A small image classifier, trained from scratch: activation swiglu, trained on renderings of 100 made-up gadgets, each built of a few solids, in any pose.
Rows from block 2, named by matrix and row number. Rows with one number belong to one attention dimension. Each number is 200 + 20 x the weight over its row's rms, rounded and kept within 0 to 999. All counts start at 0. After the name is the row's rms in percent of the matrix's.
# q: attention query, key and value (stacked) (model.blocks.2.attn.qkv.weight, 960x320, the q third), inputs 160-319
# k: attention query, key and value (stacked) (model.blocks.2.attn.qkv.weight, 960x320, the k third), inputs 160-319
q.166,096,180,238,225,181,186,192,219,209,203,228,179,191,205,182,193,193,186,153,193,201,201,179,190,215,196,191,178,203,221,190,183,208,226,192,193,221,215,204,221,204,231,191,167,172,188,204,187,207,169,207,204,191,213,208,229,224,166,187,182,236,184,179,208,182,195,187,190,192,229,199,224,246,221,219,174,175,216,171,174,221,253,200,200,192,210,222,209,203,154,199,225,209,201,215,187,198,185,166,186,222,225,142,196,216,212,171,205,176,200,197,175,216,209,175,204,184,174,205,179,211,221,217,179,190,198,177,228,201,200,187,192,213,197,215,221,175,209,229,193,206,183,229,173,213,156,210,240,206,180,211,231,191,176,201,200,208,205,177,190,199
q.167,097,180,213,214,214,216,197,202,191,179,191,221,194,179,187,218,215,171,215,225,172,223,185,197,200,181,203,182,205,193,201,203,189,229,171,173,157,215,168,186,227,213,233,186,212,191,208,222,183,209,209,173,211,183,196,200,201,188,197,201,197,221,231,183,217,203,217,245,191,187,205,182,214,225,145,185,237,188,187,223,186,158,195,213,192,193,226,197,239,236,191,212,195,189,200,225,167,201,201,186,195,215,208,172,206,243,217,194,210,193,215,191,178,183,205,176,197,232,188,215,221,183,210,234,161,190,214,215,208,177,216,219,186,186,207,241,194,170,161,183,205,175,196,211,170,201,201,216,214,197,204,215,184,229,208,229,185,194,237,168,190
q.168,112,202,183,217,170,217,216,216,192,181,205,212,203,149,178,210,193,219,178,219,184,211,189,181,183,210,218,197,182,201,229,174,244,226,196,205,209,237,210,226,156,209,181,200,218,177,165,217,244,181,196,181,197,182,161,193,216,193,184,213,163,182,182,177,202,185,206,195,238,202,198,205,173,215,211,182,189,193,214,200,173,215,172,180,187,214,209,202,191,194,216,205,173,194,184,195,187,163,194,186,172,152,187,180,200,213,198,210,193,240,212,196,211,215,177,176,177,185,229,205,179,228,185,191,210,175,189,156,188,190,181,181,216,203,212,226,189,205,221,186,217,202,189,173,225,216,199,226,211,183,222,224,193,194,199,210,195,190,225,232,211
q.169,107,204,218,203,197,204,186,193,195,195,228,210,217,215,194,213,212,184,204,197,220,231,185,202,210,146,182,239,191,188,187,208,186,190,168,206,202,208,205,209,214,212,218,217,192,209,203,186,208,202,214,158,210,170,214,224,191,209,207,205,173,211,184,194,250,200,196,192,168,209,175,193,202,188,206,171,170,193,219,179,192,232,180,166,206,216,187,166,248,188,223,218,187,197,218,196,252,197,191,205,219,190,211,192,214,207,185,165,201,167,191,188,247,234,210,208,187,178,177,159,190,197,200,218,208,177,168,213,170,172,218,236,195,182,199,187,212,199,185,212,211,204,225,181,187,193,197,185,232,191,185,201,193,168,195,205,209,213,190,198,237
q.170,097,160,187,209,196,208,213,199,193,219,222,226,190,183,216,181,183,224,199,166,156,173,175,192,164,228,204,228,191,192,224,165,215,197,189,183,215,164,208,185,172,202,176,171,212,193,220,191,142,219,168,186,193,194,191,215,177,221,213,247,199,231,207,173,208,179,182,231,212,197,217,175,180,177,186,210,213,201,216,205,190,200,200,164,192,209,157,196,190,193,210,187,174,213,206,230,157,236,203,200,223,189,200,223,213,195,224,214,199,171,193,203,202,236,204,188,217,219,228,180,201,189,222,180,230,234,196,192,207,191,217,199,207,193,187,208,180,191,224,207,207,220,200,166,197,217,212,207,199,178,153,213,216,227,234,213,188,190,211,214,190
q.171,102,198,217,218,222,208,226,200,214,221,164,221,184,232,208,190,223,201,175,175,206,172,160,183,180,208,197,179,185,176,186,181,186,173,210,182,203,173,203,217,228,218,197,219,232,200,189,197,196,204,212,233,229,197,236,192,228,196,182,210,183,204,175,214,207,231,228,195,201,218,192,171,161,188,206,211,202,182,217,206,217,208,184,219,222,182,211,203,202,195,238,224,213,198,180,162,190,238,154,185,180,174,166,190,185,228,179,213,214,170,186,180,192,209,188,192,161,193,177,199,214,206,190,196,188,203,180,234,226,196,202,206,212,194,159,176,195,223,204,162,231,212,202,197,211,205,202,201,211,225,203,167,174,216,198,232,192,176,215,227,201
q.172,093,203,215,203,197,226,196,184,229,195,185,207,198,218,205,205,220,232,206,245,170,246,190,204,143,220,200,223,226,203,160,173,212,198,196,165,228,197,179,222,192,187,193,177,196,201,210,231,177,167,183,197,240,181,227,216,196,228,184,198,225,169,188,218,161,197,223,222,220,194,211,208,191,192,160,184,224,176,161,203,203,185,194,176,211,144,187,185,228,221,197,217,212,193,212,189,218,244,224,207,209,202,152,193,177,215,223,208,211,226,139,196,237,208,216,171,218,228,192,203,218,197,157,218,185,189,220,187,174,202,187,220,214,224,225,154,225,216,168,229,192,224,212,173,171,184,177,222,216,222,143,175,208,230,230,215,198,204,190,204,199
q.173,096,193,202,177,218,189,158,155,213,184,201,186,186,153,209,219,187,171,191,228,223,181,183,200,205,221,164,189,215,230,196,165,206,196,226,222,218,198,240,194,188,197,186,196,203,174,194,178,208,176,227,205,204,202,196,188,176,210,216,175,221,199,208,210,219,214,195,219,209,221,218,190,161,229,192,183,206,213,187,191,204,221,191,173,184,213,189,168,180,161,174,209,223,220,178,198,204,154,223,198,188,211,196,197,202,187,201,176,189,222,200,173,238,153,197,207,184,199,215,175,221,217,165,210,195,179,194,221,250,197,197,213,200,196,169,198,187,205,201,210,231,219,201,229,175,181,188,191,237,216,194,215,209,195,184,220,169,149,185,207,222
q.174,091,201,185,190,206,207,221,199,199,183,196,167,207,228,212,184,181,236,194,217,206,167,244,165,223,174,198,213,178,172,191,188,154,237,177,202,210,169,232,192,198,208,220,210,211,191,200,223,169,210,205,181,216,199,179,193,198,164,198,160,189,173,199,220,209,186,187,193,212,187,214,228,216,205,187,207,217,215,198,202,191,207,164,212,234,167,176,211,251,183,171,191,198,196,199,206,200,174,225,197,175,180,249,221,207,202,190,225,217,236,211,224,210,204,176,219,201,191,223,223,167,230,186,177,193,173,175,188,195,241,206,200,154,194,222,201,195,196,194,177,168,195,200,224,190,218,201,209,226,182,215,217,194,196,186,183,213,182,191,192,190
q.175,100,224,228,185,210,178,209,227,185,233,211,177,191,202,173,200,168,229,206,205,211,206,211,244,188,201,234,208,161,226,229,208,203,176,168,190,181,201,185,182,242,200,208,179,192,181,180,214,205,169,197,234,192,232,221,178,197,221,235,206,204,183,209,203,214,221,239,200,200,245,215,200,226,223,200,192,212,242,148,171,211,186,237,188,192,153,207,197,189,224,224,176,181,191,201,194,197,206,224,195,199,197,204,220,190,204,210,179,168,229,279,202,185,197,220,183,181,171,221,238,197,214,192,186,167,187,207,212,219,208,162,163,216,211,158,212,205,191,229,171,192,188,192,212,217,199,219,206,199,174,192,187,206,216,201,169,184,227,192,178,193
q.176,105,201,175,193,206,169,170,211,201,213,187,158,204,213,186,219,203,200,219,205,211,206,211,201,219,253,172,201,196,184,185,219,161,213,199,207,209,195,182,182,211,178,151,231,211,191,199,178,198,212,221,223,176,195,194,186,200,194,196,208,243,200,188,160,189,217,218,216,199,222,154,188,232,196,182,197,218,205,224,215,221,155,220,215,169,193,192,169,190,213,189,198,211,177,196,236,171,188,214,236,232,232,184,202,165,214,202,192,212,154,188,194,203,201,197,202,201,195,167,210,202,211,227,210,220,194,234,239,228,205,189,203,192,155,187,192,229,204,186,214,169,203,181,218,212,230,243,191,178,231,179,184,208,176,199,196,227,204,199,204,200
q.177,114,209,166,183,171,232,191,187,192,202,202,217,182,194,207,161,178,184,226,153,167,210,258,214,193,185,193,181,191,203,190,183,203,170,181,212,204,190,205,184,208,228,217,210,191,261,199,174,196,214,226,227,189,194,208,246,188,213,224,198,200,204,203,202,235,205,217,199,217,218,185,194,198,167,146,223,197,236,194,201,237,226,223,202,219,191,229,216,197,205,191,189,201,196,194,212,203,224,200,211,189,196,210,232,196,209,221,228,205,226,185,176,185,193,230,208,186,215,217,239,186,185,176,169,196,217,185,173,170,203,219,200,146,228,214,209,228,194,201,232,181,204,182,236,228,232,178,188,174,201,218,198,201,184,195,184,196,197,182,212,192
q.178,093,190,202,196,220,181,224,169,172,174,190,179,210,209,235,217,226,212,226,209,196,200,210,191,213,203,233,225,201,200,211,203,178,198,247,171,186,169,210,233,187,203,200,213,220,167,199,205,181,216,204,229,204,216,211,190,163,208,214,218,201,167,213,232,177,233,198,198,168,177,196,201,177,220,242,213,193,171,217,192,213,150,221,193,199,182,186,180,181,241,152,187,196,211,195,203,180,195,183,184,255,207,218,174,171,204,210,205,219,177,200,213,170,181,182,225,148,187,234,222,216,196,209,202,199,224,214,212,171,180,208,189,206,187,214,196,216,185,218,208,202,195,198,185,189,197,213,205,208,205,223,211,219,209,233,196,224,195,230,214,172
q.179,106,172,216,219,182,182,200,227,220,183,205,198,192,223,222,191,178,186,175,194,178,206,205,221,231,193,209,202,180,211,188,229,182,167,241,236,191,180,225,184,182,187,201,232,231,194,208,194,196,180,187,170,176,229,215,228,227,181,211,202,204,212,200,175,198,198,214,177,193,207,235,185,155,181,239,194,223,166,217,150,223,195,206,200,201,208,214,200,209,201,227,214,200,252,197,210,168,225,194,181,200,219,178,201,197,190,222,213,209,184,191,214,174,211,164,204,193,213,198,181,202,227,239,191,228,222,204,206,143,200,192,239,220,209,152,201,202,193,167,209,173,198,204,182,185,202,208,213,137,210,181,244,187,188,210,193,212,210,167,215,207
q.180,107,176,180,200,201,225,152,164,208,204,211,193,174,214,209,185,216,185,193,187,195,176,209,160,161,199,189,186,203,193,173,160,215,158,195,193,189,181,210,206,200,213,199,216,182,218,189,214,208,258,192,195,178,233,189,188,227,174,202,222,184,184,228,201,193,188,234,214,198,199,156,211,209,231,198,212,171,182,167,197,203,248,193,198,207,202,186,193,202,221,205,188,223,178,210,213,194,155,213,233,198,193,178,205,208,205,205,214,163,185,214,185,188,202,221,208,240,205,229,209,239,196,208,217,187,208,169,182,207,223,210,220,174,213,221,210,221,202,150,226,232,229,246,192,220,206,200,164,201,186,202,163,206,174,203,208,195,206,200,187,213
q.181,094,174,214,196,209,192,212,205,180,191,157,221,229,210,193,178,187,184,226,166,173,173,198,186,206,174,196,183,211,209,154,201,205,243,193,174,178,189,190,170,203,207,158,232,209,204,153,197,217,235,193,188,206,185,199,214,199,229,158,223,200,197,211,196,214,199,212,224,210,208,182,185,189,209,191,225,186,215,201,233,161,227,194,240,186,203,181,217,197,172,186,207,203,201,238,217,191,205,205,198,212,165,195,176,200,201,177,207,185,227,200,220,213,225,186,209,199,227,193,221,222,195,200,206,194,181,209,186,230,216,206,233,194,160,227,228,168,165,189,227,214,186,210,196,179,180,178,223,200,187,223,217,211,210,167,186,205,191,193,186,218
q.182,104,176,210,225,197,211,198,184,203,163,193,202,202,175,201,187,203,228,188,188,189,212,169,234,211,189,236,236,221,179,168,248,168,166,199,196,180,186,167,199,216,187,177,194,186,200,224,209,206,187,196,198,229,191,195,234,189,188,154,199,200,225,216,193,198,222,209,153,244,179,169,249,212,228,171,195,192,186,177,221,190,212,176,216,194,200,214,228,169,182,199,217,199,210,208,247,238,211,186,208,184,209,210,198,172,185,197,180,219,216,183,229,202,176,203,183,229,215,182,207,224,203,234,206,211,214,219,189,212,191,207,184,214,208,204,194,185,207,188,201,224,225,200,174,215,171,176,205,182,207,202,191,200,189,220,194,185,204,201,190,223
q.183,099,234,172,168,196,171,176,207,219,214,159,185,184,201,214,214,198,205,163,180,181,209,201,217,209,207,192,195,210,193,211,221,225,219,187,194,176,211,158,199,210,175,195,225,191,206,230,207,158,195,215,214,228,192,217,177,207,205,196,166,203,203,157,233,190,185,188,228,220,186,179,228,213,217,202,165,232,215,223,221,200,196,200,181,200,239,183,228,182,183,152,192,196,229,186,194,243,208,197,174,184,227,212,206,214,189,197,204,180,195,196,210,226,201,210,237,214,209,163,204,185,241,165,166,152,206,191,183,204,224,210,236,189,179,201,187,207,192,192,242,208,202,178,192,192,185,226,194,228,153,209,182,215,213,166,191,197,189,218,207,214
q.184,102,205,164,175,207,162,226,211,227,214,191,164,250,199,189,202,183,187,185,213,180,211,181,221,190,192,196,194,188,182,207,206,223,208,201,160,192,222,184,210,228,205,205,209,195,213,210,200,210,194,189,218,194,198,186,191,239,216,179,199,159,225,175,204,188,203,217,220,166,179,195,196,215,189,205,199,222,199,217,206,202,202,200,183,209,190,192,191,176,184,223,208,194,218,185,174,181,154,172,219,189,188,162,219,234,159,204,212,201,201,194,198,178,174,164,227,215,154,197,191,196,167,208,235,226,215,196,219,224,200,206,184,193,201,221,201,215,216,201,203,209,195,204,215,193,214,201,194,213,179,231,219,248,200,212,208,245,184,188,168,187
q.185,107,209,181,200,198,197,190,205,166,210,228,183,236,191,210,187,226,186,205,183,224,211,214,224,201,194,195,180,217,224,195,233,200,210,217,201,192,183,220,206,208,149,185,162,193,183,189,179,219,248,189,209,205,213,180,196,188,206,229,207,256,223,179,203,163,179,184,219,208,199,211,202,160,183,206,200,225,197,253,228,210,247,183,182,189,195,178,225,204,208,177,211,230,223,175,188,200,223,195,174,186,199,192,197,192,219,199,185,209,168,211,186,169,211,231,194,209,188,206,207,213,191,199,218,216,198,158,207,165,200,199,202,207,210,209,201,211,176,211,211,181,174,177,217,226,201,188,179,218,206,217,218,215,197,187,193,181,174,175,195,183
q.186,098,242,196,191,226,209,164,208,198,216,221,255,201,213,220,214,215,187,188,198,242,191,218,198,197,207,209,189,190,185,213,208,216,168,195,202,227,196,186,184,220,198,181,221,153,209,205,198,193,200,200,223,199,202,214,192,214,158,195,198,197,189,210,198,239,199,215,206,182,162,184,236,229,221,232,217,182,160,210,189,139,169,214,217,198,198,228,207,172,210,181,182,213,169,198,179,162,184,187,201,179,194,188,216,243,181,210,207,174,226,183,222,213,185,227,197,228,216,176,226,224,196,204,199,173,206,211,223,186,202,177,186,211,234,183,220,219,173,228,173,191,190,204,189,195,164,206,195,205,185,180,200,208,192,198,199,194,194,184,214,228
q.187,104,176,205,237,207,226,194,234,213,176,196,190,193,210,188,206,193,206,207,207,199,232,160,176,223,229,177,211,198,225,218,185,225,161,210,206,226,213,206,196,180,163,219,241,219,198,204,179,208,199,186,195,190,166,218,212,220,236,238,206,212,200,174,184,178,165,165,156,183,212,186,184,209,191,178,198,172,210,172,219,184,166,196,214,203,206,178,177,201,181,172,188,229,206,233,212,175,210,234,245,260,224,190,211,171,195,205,191,195,232,202,228,178,176,203,214,221,208,228,201,189,202,176,211,172,219,198,185,214,197,204,177,197,196,204,197,224,198,210,199,188,234,184,214,218,213,210,165,168,230,203,199,216,212,204,215,236,206,209,186,209
k.166,099,235,187,193,219,188,188,179,174,211,204,225,215,216,189,218,182,212,215,198,183,223,190,199,208,194,193,206,204,165,198,193,171,191,232,201,188,184,181,183,227,227,196,200,193,201,221,207,199,209,221,189,190,213,183,229,149,204,209,197,199,229,217,237,221,246,227,215,185,170,209,191,199,147,172,180,206,195,186,198,181,188,212,190,196,186,231,184,196,198,223,177,257,237,211,187,186,186,203,176,178,196,201,213,201,166,181,188,219,185,204,194,195,204,200,160,220,222,194,227,225,167,165,207,215,210,212,164,186,215,201,190,193,176,197,254,233,193,199,244,209,227,157,183,212,188,201,176,222,162,217,221,184,201,210,236,210,241,214,226,197
k.167,102,230,208,206,202,184,186,237,176,220,203,204,216,169,205,184,229,205,194,173,195,168,199,223,198,203,195,224,208,197,169,199,214,178,205,208,226,210,203,187,232,166,213,212,222,201,205,215,219,197,191,205,186,188,214,171,192,220,220,214,222,186,185,169,191,161,173,189,200,219,207,201,160,225,212,222,236,180,219,195,233,240,195,179,190,213,219,189,176,171,176,216,220,173,203,176,252,216,207,183,176,209,182,207,190,180,197,198,154,203,244,224,201,194,152,194,178,205,182,203,195,193,225,210,201,193,172,194,211,192,189,222,238,194,212,181,177,152,212,210,174,240,176,237,197,194,197,147,212,172,228,191,210,170,176,194,189,202,225,208,198
k.168,113,205,222,223,204,224,192,199,219,192,219,217,194,175,208,180,204,197,215,215,225,193,195,183,209,203,177,234,234,227,205,198,217,191,153,215,174,210,173,249,198,243,196,196,196,208,185,213,152,209,189,242,212,200,192,186,215,220,185,173,195,147,185,208,212,175,175,189,224,219,172,209,185,215,202,182,196,205,196,216,209,187,214,229,218,182,221,208,176,207,235,195,208,190,186,204,209,173,231,196,187,229,216,209,174,183,218,191,188,192,168,171,177,227,166,201,244,158,192,197,166,192,179,190,147,239,194,181,178,220,193,188,222,195,157,188,184,223,214,198,228,194,199,219,201,228,217,181,226,203,203,186,208,179,193,200,198,174,192,229,227
k.169,099,209,200,201,182,225,215,172,203,191,200,198,176,214,182,213,183,166,205,230,178,169,244,228,173,207,209,231,193,187,191,218,189,202,195,173,191,191,195,224,202,208,201,206,200,195,222,213,194,204,230,223,189,154,186,208,212,196,209,186,200,217,201,216,204,200,211,172,220,192,178,176,197,206,159,210,163,187,191,237,227,182,190,202,173,143,174,268,205,222,176,222,210,211,186,201,192,190,190,196,148,186,174,209,221,198,240,210,175,194,207,183,202,205,215,203,216,210,193,214,219,188,207,213,226,169,205,197,221,181,202,201,212,234,180,189,187,187,201,218,253,205,218,192,205,196,241,212,164,214,187,223,216,167,172,187,190,199,192,188,208
k.170,099,195,164,197,201,210,185,170,181,217,165,203,189,227,201,230,220,241,175,191,201,218,212,223,204,211,230,182,163,201,213,202,196,190,218,168,214,201,191,174,200,173,187,169,175,186,199,211,215,203,208,203,205,220,219,207,212,184,211,148,222,191,181,175,143,212,203,193,205,190,195,246,191,194,195,214,164,199,204,217,203,229,213,218,207,165,209,158,195,230,206,235,194,187,196,208,206,214,242,235,212,214,227,172,195,218,169,175,188,193,221,169,190,165,220,222,184,203,181,198,212,183,197,169,160,214,150,191,198,201,226,205,198,211,210,209,220,198,220,206,196,203,214,226,187,193,215,182,239,233,206,212,215,158,195,207,210,197,214,214,212
k.171,096,166,206,203,182,208,201,216,216,172,189,211,156,188,169,195,206,225,199,177,213,227,199,210,203,220,189,211,211,230,190,183,201,198,198,211,174,170,189,222,200,200,205,197,195,195,192,181,218,195,192,212,240,213,210,199,230,190,197,239,218,220,224,216,214,175,220,199,195,203,179,195,193,205,181,207,203,220,216,247,201,176,220,199,202,165,211,158,179,177,152,169,194,224,223,211,158,201,178,181,220,164,192,145,232,182,219,183,236,195,216,209,208,208,163,209,188,216,223,188,182,173,218,171,195,170,183,186,196,189,177,211,197,212,224,191,197,187,228,177,203,186,241,188,168,210,185,222,198,212,193,221,213,149,237,188,176,236,183,189,215
k.172,097,209,200,177,185,228,202,241,179,202,217,208,169,206,159,184,176,163,209,209,225,199,191,203,182,225,229,172,188,186,242,186,206,229,231,196,213,201,204,209,209,178,236,179,218,189,210,198,217,195,177,183,172,180,216,193,187,246,195,227,212,226,174,224,202,196,196,203,167,235,217,250,204,178,216,180,202,206,180,175,193,224,209,222,227,183,239,211,172,183,204,199,180,229,206,235,183,200,197,190,177,192,209,224,203,209,228,190,201,213,204,221,189,208,214,222,145,202,201,217,189,228,184,194,237,202,203,229,220,222,213,197,202,219,169,197,179,195,215,194,228,207,174,196,167,177,212,180,177,170,193,203,200,202,173,165,165,176,162,188,192
k.173,101,199,159,210,214,210,177,211,201,185,188,161,221,225,170,182,181,180,217,186,195,210,180,195,207,208,192,219,172,218,224,196,184,208,216,227,200,246,189,194,204,181,190,190,196,208,203,179,228,225,226,168,193,221,203,179,162,185,181,227,183,214,187,176,228,206,222,256,185,234,184,198,186,201,212,201,222,224,216,223,195,172,162,221,184,185,177,192,220,202,231,218,185,189,179,180,170,195,203,179,221,237,207,219,189,204,199,220,205,157,192,190,160,216,159,195,183,189,201,187,215,223,225,203,208,213,225,218,213,219,225,228,211,204,199,227,218,183,183,221,186,209,205,229,219,190,174,212,166,207,202,187,203,214,220,207,203,191,235,178,208
k.174,096,199,184,195,166,180,202,216,188,227,185,187,191,218,230,180,176,211,258,192,208,242,164,213,220,213,211,207,220,189,216,197,237,205,193,183,223,206,176,184,189,200,208,187,197,177,218,199,209,183,197,184,200,242,203,228,211,197,210,200,199,196,186,214,182,203,201,207,201,203,169,206,161,214,218,190,200,174,218,183,183,226,203,216,191,230,196,209,209,168,196,201,216,214,229,192,201,204,196,200,213,187,194,213,188,164,216,187,144,175,181,216,186,212,263,201,214,191,212,221,207,194,197,183,223,212,221,211,231,178,230,183,184,183,170,173,198,156,234,222,232,189,212,195,199,183,197,240,234,220,211,211,179,229,222,251,212,173,197,182,208
k.175,100,201,218,212,206,200,198,181,210,175,211,243,208,175,200,178,195,189,182,204,211,192,203,208,188,203,211,222,241,184,192,192,213,212,183,205,230,180,163,188,178,228,214,211,175,200,200,198,176,206,181,183,209,178,194,196,208,194,211,177,169,203,206,225,156,220,170,206,191,161,207,194,220,181,201,169,216,197,221,195,220,200,187,212,204,199,158,206,191,222,173,202,180,186,170,191,171,245,230,182,220,220,204,190,173,211,236,218,212,218,207,208,183,190,186,199,213,245,208,215,189,216,190,180,201,191,191,190,194,209,202,235,205,180,175,223,197,158,161,211,179,220,198,209,192,228,209,179,164,201,205,204,185,192,221,192,227,207,197,177,215
k.176,099,190,190,214,194,197,180,179,212,210,202,167,197,206,209,204,176,207,204,183,233,184,204,206,236,205,217,174,204,213,184,224,201,211,210,196,177,209,200,215,181,212,186,204,200,238,180,173,210,221,205,199,208,157,192,229,190,179,217,209,205,186,231,161,195,181,196,222,187,186,243,198,193,187,196,232,192,206,183,216,223,214,202,227,215,175,169,179,190,194,175,186,195,190,185,187,197,203,146,213,191,197,198,216,212,223,202,231,207,200,222,179,195,184,199,149,190,208,197,219,232,209,189,186,170,213,178,210,213,183,182,179,193,188,233,241,220,191,198,176,164,180,208,159,187,180,181,192,200,187,172,182,199,202,214,217,232,237,178,208,165
k.177,112,197,205,228,196,195,220,199,218,232,177,144,212,238,203,204,184,215,223,204,186,182,208,204,217,175,188,208,247,210,209,255,192,178,218,201,222,175,229,215,202,188,222,190,199,187,207,185,217,187,203,157,184,209,234,189,233,214,181,185,186,214,200,200,215,153,190,188,222,185,201,214,224,200,185,215,226,199,217,211,196,234,227,156,207,170,199,181,199,189,169,208,203,202,206,189,203,184,181,223,238,188,232,186,190,208,182,182,219,183,157,215,206,207,217,182,180,192,182,192,201,159,202,227,212,170,179,206,184,169,174,188,229,200,217,223,164,201,208,230,176,200,236,175,195,176,227,224,213,208,159,196,208,192,195,163,217,193,207,180,192
k.178,097,214,187,203,196,195,186,163,204,244,187,247,224,202,198,197,194,209,209,179,207,180,220,205,193,186,197,138,220,235,196,215,230,210,269,207,227,185,176,235,225,186,183,207,222,208,206,191,208,191,205,179,249,196,233,183,204,205,214,189,168,197,209,186,155,180,233,220,188,220,224,191,204,223,224,198,202,194,249,202,172,183,216,208,223,220,189,216,173,205,240,205,173,148,191,218,215,183,172,162,197,189,176,196,210,212,185,173,202,193,212,203,220,196,188,232,207,232,205,198,191,214,237,193,186,184,199,243,198,202,187,216,170,220,188,189,207,200,206,199,200,147,189,202,205,192,212,147,182,205,188,225,201,195,189,215,231,199,206,200,178
k.179,107,223,192,200,224,189,228,194,182,163,224,211,169,184,185,231,228,235,188,219,191,214,221,193,181,198,192,226,186,207,240,198,230,223,169,235,180,216,237,210,201,197,212,214,205,220,195,210,219,197,218,177,193,193,172,190,164,215,162,206,181,214,191,205,220,219,215,169,199,173,162,198,189,212,216,197,160,193,170,173,197,183,205,238,206,220,192,217,179,232,185,188,216,173,208,193,207,214,203,228,200,188,209,163,197,211,173,159,203,184,234,196,221,189,242,214,226,184,185,181,196,192,186,251,193,223,203,171,194,195,189,222,180,234,209,201,186,197,171,188,224,184,168,201,238,224,189,187,188,189,223,162,155,196,232,181,216,188,204,225,213
k.180,107,199,202,173,209,214,238,202,157,164,212,181,203,228,241,200,189,195,208,178,216,175,191,195,222,163,179,177,164,182,219,223,231,250,177,187,236,190,190,198,188,176,168,161,204,188,213,224,185,192,153,225,185,155,210,243,230,141,214,212,214,223,187,201,189,201,225,178,184,218,219,182,208,164,210,238,210,200,191,170,173,204,181,215,193,218,220,183,207,190,227,189,197,199,215,189,179,215,198,191,211,243,214,190,230,222,216,176,222,226,151,186,185,197,189,207,214,215,181,170,205,232,202,212,214,167,195,190,221,206,215,203,202,192,189,211,216,196,254,213,218,211,185,215,195,184,205,221,214,195,182,222,170,184,168,226,211,212,215,198,187
k.181,099,234,208,240,218,178,168,244,221,230,196,135,175,212,225,202,178,199,198,213,244,229,174,175,209,186,185,207,203,207,152,192,202,224,207,200,216,222,221,181,186,197,202,184,187,207,199,206,211,183,227,189,186,214,221,240,166,185,229,175,222,189,200,198,239,187,197,189,210,157,213,184,198,202,186,206,230,182,184,212,211,166,194,179,226,231,181,183,202,201,227,211,191,201,202,177,165,190,173,198,167,229,188,226,191,219,184,208,195,194,171,212,202,198,189,204,200,188,224,196,190,199,212,188,209,209,195,195,211,226,221,187,213,225,197,186,244,214,216,206,165,218,183,212,211,178,166,199,208,173,218,236,185,195,168,216,205,205,215,189,162
k.182,106,200,192,201,179,190,224,197,195,201,201,221,172,214,200,226,225,192,195,211,206,183,208,167,180,203,175,187,201,170,198,181,207,190,171,202,214,208,213,191,244,217,221,199,196,220,222,190,201,224,198,213,201,199,201,222,197,218,213,213,210,181,195,208,176,189,195,177,217,247,208,187,195,200,192,155,186,219,230,215,185,201,209,172,193,167,203,188,242,186,222,202,220,201,224,245,211,196,218,230,200,219,190,191,204,207,189,189,193,194,210,212,204,199,176,178,163,185,196,163,207,183,212,174,207,229,229,195,170,207,211,205,223,225,238,152,222,209,162,191,168,188,181,194,200,213,213,193,213,200,208,222,220,197,216,170,183,155,179,237,225
k.183,104,193,243,157,201,183,197,215,169,185,214,196,197,207,178,174,166,208,189,202,196,187,172,183,160,199,246,173,173,212,209,216,168,172,202,199,201,202,217,175,185,180,199,216,225,202,192,204,218,175,209,161,240,196,175,186,206,206,231,205,216,187,220,209,176,179,198,194,181,230,255,242,216,187,197,202,157,227,170,152,185,186,220,200,170,220,221,206,203,185,182,200,189,196,218,211,201,189,228,184,243,172,172,189,152,177,178,214,198,204,209,225,202,235,204,213,210,197,215,198,212,170,200,199,191,196,209,205,210,195,213,196,204,233,226,193,161,204,184,179,182,215,235,204,174,203,187,241,217,221,213,216,200,223,208,182,188,220,190,148,214
k.184,104,170,199,211,199,216,178,188,178,211,203,184,219,204,205,164,205,160,205,220,200,215,170,209,232,183,162,188,227,219,223,184,189,185,196,209,182,215,238,196,224,191,180,206,209,158,197,198,191,202,172,232,230,201,189,159,217,167,177,167,230,225,151,212,225,211,164,197,191,193,193,251,193,209,203,183,223,189,204,205,187,222,213,186,192,194,219,172,200,174,176,228,197,206,182,154,195,160,215,177,217,221,169,168,197,206,216,255,225,190,220,201,175,229,188,199,222,198,195,218,180,220,214,187,203,163,199,210,170,199,198,180,196,221,202,188,208,215,196,211,198,216,227,211,179,168,214,212,201,227,190,220,197,201,221,172,167,187,192,186,200
k.185,106,192,200,192,205,204,221,202,171,200,218,204,189,204,224,209,204,201,181,177,184,215,199,220,211,208,215,187,183,183,191,189,201,182,240,182,191,179,171,210,196,215,178,219,202,210,210,180,168,206,157,196,183,226,217,183,194,185,202,187,192,205,187,227,210,206,201,209,225,182,196,167,204,180,176,202,198,150,181,171,229,145,166,227,176,204,197,201,187,193,199,197,185,181,188,216,229,149,200,230,192,162,212,227,206,201,193,199,209,250,183,181,193,204,200,195,203,190,185,177,172,197,219,201,155,195,211,193,227,222,189,186,216,188,200,229,175,201,216,197,174,231,210,192,221,231,208,220,195,216,212,196,184,232,215,203,217,196,186,191,209
k.186,095,170,215,187,198,189,226,237,194,160,168,190,198,235,190,227,180,206,185,211,208,241,216,196,186,184,206,215,223,178,176,218,174,227,181,202,167,170,220,185,150,176,197,230,192,172,199,205,182,184,206,225,200,225,185,186,174,227,251,207,202,176,196,206,214,201,193,195,197,209,215,200,208,213,195,178,216,194,194,202,228,218,210,202,177,215,197,206,187,202,194,187,225,230,209,208,236,239,217,194,210,212,191,173,235,184,175,222,186,208,162,246,193,231,239,222,210,188,189,188,187,222,191,190,178,234,201,180,174,186,185,206,187,176,221,175,189,210,193,169,201,231,207,192,171,204,205,197,185,189,213,178,192,203,166,190,211,257,210,211,223
k.187,105,222,176,188,202,228,219,207,225,169,201,208,166,198,195,209,173,223,159,179,217,194,215,221,227,185,190,210,163,205,192,211,214,250,199,226,194,198,187,154,193,186,201,173,200,161,212,221,149,209,180,212,180,210,210,165,186,209,214,191,213,208,195,180,216,223,204,230,196,231,230,217,212,204,187,190,224,210,188,210,164,212,190,190,182,227,196,175,198,220,194,202,227,183,201,161,220,203,180,186,149,229,210,235,174,222,237,209,203,228,182,212,247,224,192,208,197,211,207,199,200,178,198,194,191,206,178,221,200,172,204,179,183,194,194,193,187,204,166,176,212,173,211,188,198,186,187,221,197,222,151,174,222,225,188,189,195,187,221,220,196